config.yaml
image_size: 64
depths: [2, 2, 3, 2]
cautious_weight_decay: true
adamw_weight_decay_other_params: 0.01
Rows from block 4 of a small image classifier, named by matrix and row number. Rows with one number belong to one channel. Each number is 128 + 24 x the weight over its row's rms, rounded and kept within 0 to 255. All counts start at 0. Numbers have three digits each.
Before each channel's rows are labels from the 100 images, of 14848, where the channel reaches its highest value: "patch colour" is the nearest of a few named colours to the mean colour under the peak. Only what is clearly more common there than usual is listed. The data: pictures of board games with random positions, seen at a slant. In brackets: how many of the 100.
# convs1: 3x3 conv, stride 2 (model.blocks.4.convs.1.weight, 104x104x3x3, each kernel summed), inputs 0-51
# convs2: expand pointwise conv (model.blocks.4.convs.2.weight, 432x104x1x1, transposed), outputs 0-71

patch colour: black (94)
convs1.19:139143151132137117134132107149131149114100107112160107092157129135148108051097118129193113118087158139105142125150113147108126131163138136136046146132135110
convs2.19:149091099148126099121118140142108119161122109141092092147107123117133150109104060100114113127106148119076108183139127177088145149121131119151069133116118110156124128127133144135144145143105100151110137102138149125115

patch colour: grey (90)
convs1.83:125118126131107117111133147165156097094128120090123121145122109129132152097158110117105139145151122081127100146135114122108070104123196116124136125107111128
convs2.83:128110145118074128116122115153131136158123149136129148151130143141115177129162141147156109119115146162093097142060145127142115125109087112142133134145109140105165114134117143148162102108147118117146091094117111149127

patch colour: pink (35)
convs1.91:151141108100151135122152143113134138104121163188120111129119152088180122120138146143089167137119111115135115122108130137114123107100106129123093105102142148
convs2.91:174117135160146129114086125133122152153149123137119122115102100118137074107147139156182101131200114170157106120146115153117110130154139108127142117170102107110116095141161166114106120108165137135124096144158188127105

patch colour: brown (73)
convs1.49:158133119113122139097102113147123130164128110141105128151123128146142121133125153132114064114105101156144101149099164126097112102116118148113141165088137096
convs2.49:160194130108179130087135127149139131176151137110129149120116110132155128140149118158094130128119120124123116121121142116134118109156115123128152121156154167159154120130084129157122135164145110142102112167138158107145

patch colour: black (64)
convs1.7:137119177138128138125147077124143149098106124114124123103140119091091090134099137163150170108150114129154137168157153150139123120114083116114134191124134122
convs2.7:125106134137181130110082115143116109113128113135098126109133146142150130108208119073140221125085099127088103212086095130143150119123119084134144121135100118174128112117124205124112129122134166151118140118122136122103

patch colour: grey (88)
convs1.28:125119121172099108131118105102091154125166115189143170148191125139157134141085139159149118140116161121143121157106122126137131110135126175152100099110101113
convs2.28:112155120141139098124132103120151111105097168113138065090156118133139128081088120140116164160098134125108142121137135084130082085136119142166099139145096105120111158133100132145122140148107092124133132126126085145143

patch colour: black (43); green (30)
convs1.4:067144126119110113142167135117094118120088099143114093119180140115133108100138120131157145147131176094097147120107114131104152150158140124151115169107117143
convs2.4:128117187137091107083155131114164122158101093129148188095146120145133094149116138170108111173117152158102172143137121116118109123150114111148098113141154118124142110158128178141135145111090138091154156132123144114138

patch colour: pink (36)
convs1.11:112127130104111130071129062112124172143141122090104125096106083153121176108119143142123103117140133126140164143123122142179165136062133178179154141120133141
convs2.11:107083111133124105138098122115100100094161133110170133095137124139135081129104115117127114170075140171158128171089118110108151118127121106110108094109148119108170095127167125108103116135124143120117133114124104135129

patch colour: pink (62)
convs1.8:092129148144152138147105118097138136168140153118155128098102140127124110105124118146147095101142146083145127106118139143097115123151137147117162162118126211
convs2.8:114176125126123122137138163132119114154088133101102147139149117116129147123147136097075161119131105094137126135124141099142139149104141140109156128114139142139148139141145128126133141130107107158177148126171124085107

patch colour: brown (96)
convs1.1:138128179110120126105092080108134113148108115105098099156116158174138135120137170157118168114174109146157144119133154096133125133128151143141157187134131112
convs2.1:133106101086120099099153135141135139124130122162141107119118146123120135125137156105092106147131146108126164144184107093192117116106113145154141102122143151176132131160106118117151111149091075132106172101127083161109

patch colour: black (33)
convs1.75:118143165110108130091152110129092133143178107088143156120114127122078123127099121112125152104109135116138146139115088140119104128091067127109135108115080084
convs2.75:128132142124181134109147097134119119198111100181101136126129152165134107122146102107129095113180132121134178135113089103112091111158134088137102136122104099156127113116128136085111102110118148088097097142145118130093

patch colour: black (52); brown (45)
convs1.44:092148143117127119158128134150143083220146119109169114117135084128100164133114129164122162154125154103150117124138135153153142144139118122152160133092142102
convs2.44:101141140157162128117104138124153112120134109088125110112119137174127145118159127127116155139113139119156116114116116095130080143138141104122144141135119127171153131173127132115191089098100074154090122159172127086089

patch colour: black (91)
convs1.103:077180179131110122153128119175107141099109118139168124099138141120165098076125090116108158125124162144119152155119092126140101140115111128111126137142170075
convs2.103:159117126122097096131098121123107142151096132134133130103126141166174087148106124136111093099104113089102151107141119130139122091144142138107143101096120093124169106102122198135093128087107161113135210114153116079130

patch colour: pink (62)
convs1.9:084114128120107139128099101115137104092137140151127095172107147107160155145119164131107165128123163148140106151139132144107129097124156167135124108157087129
convs2.9:147094172099147131107122132132122126068133143091139115151162101144107178119105160145134081114090163117142118089144128170108139131114111124128137128127114080114108119129159096091143102112113125057114121146120154136136

patch colour: brown (37)
convs1.90:109101166135089158084142068122108154179114111143130109114109140152139146118126171174122109126160107151106127120127096131092116133113113157125142125119136135
convs2.90:132109103147185081128117120129142129118112100128159152129089168068153120123142139111116135140117146126117123120137135140192140149162135088130143201124122148136128127104087153128089092190103113135152136118116109090189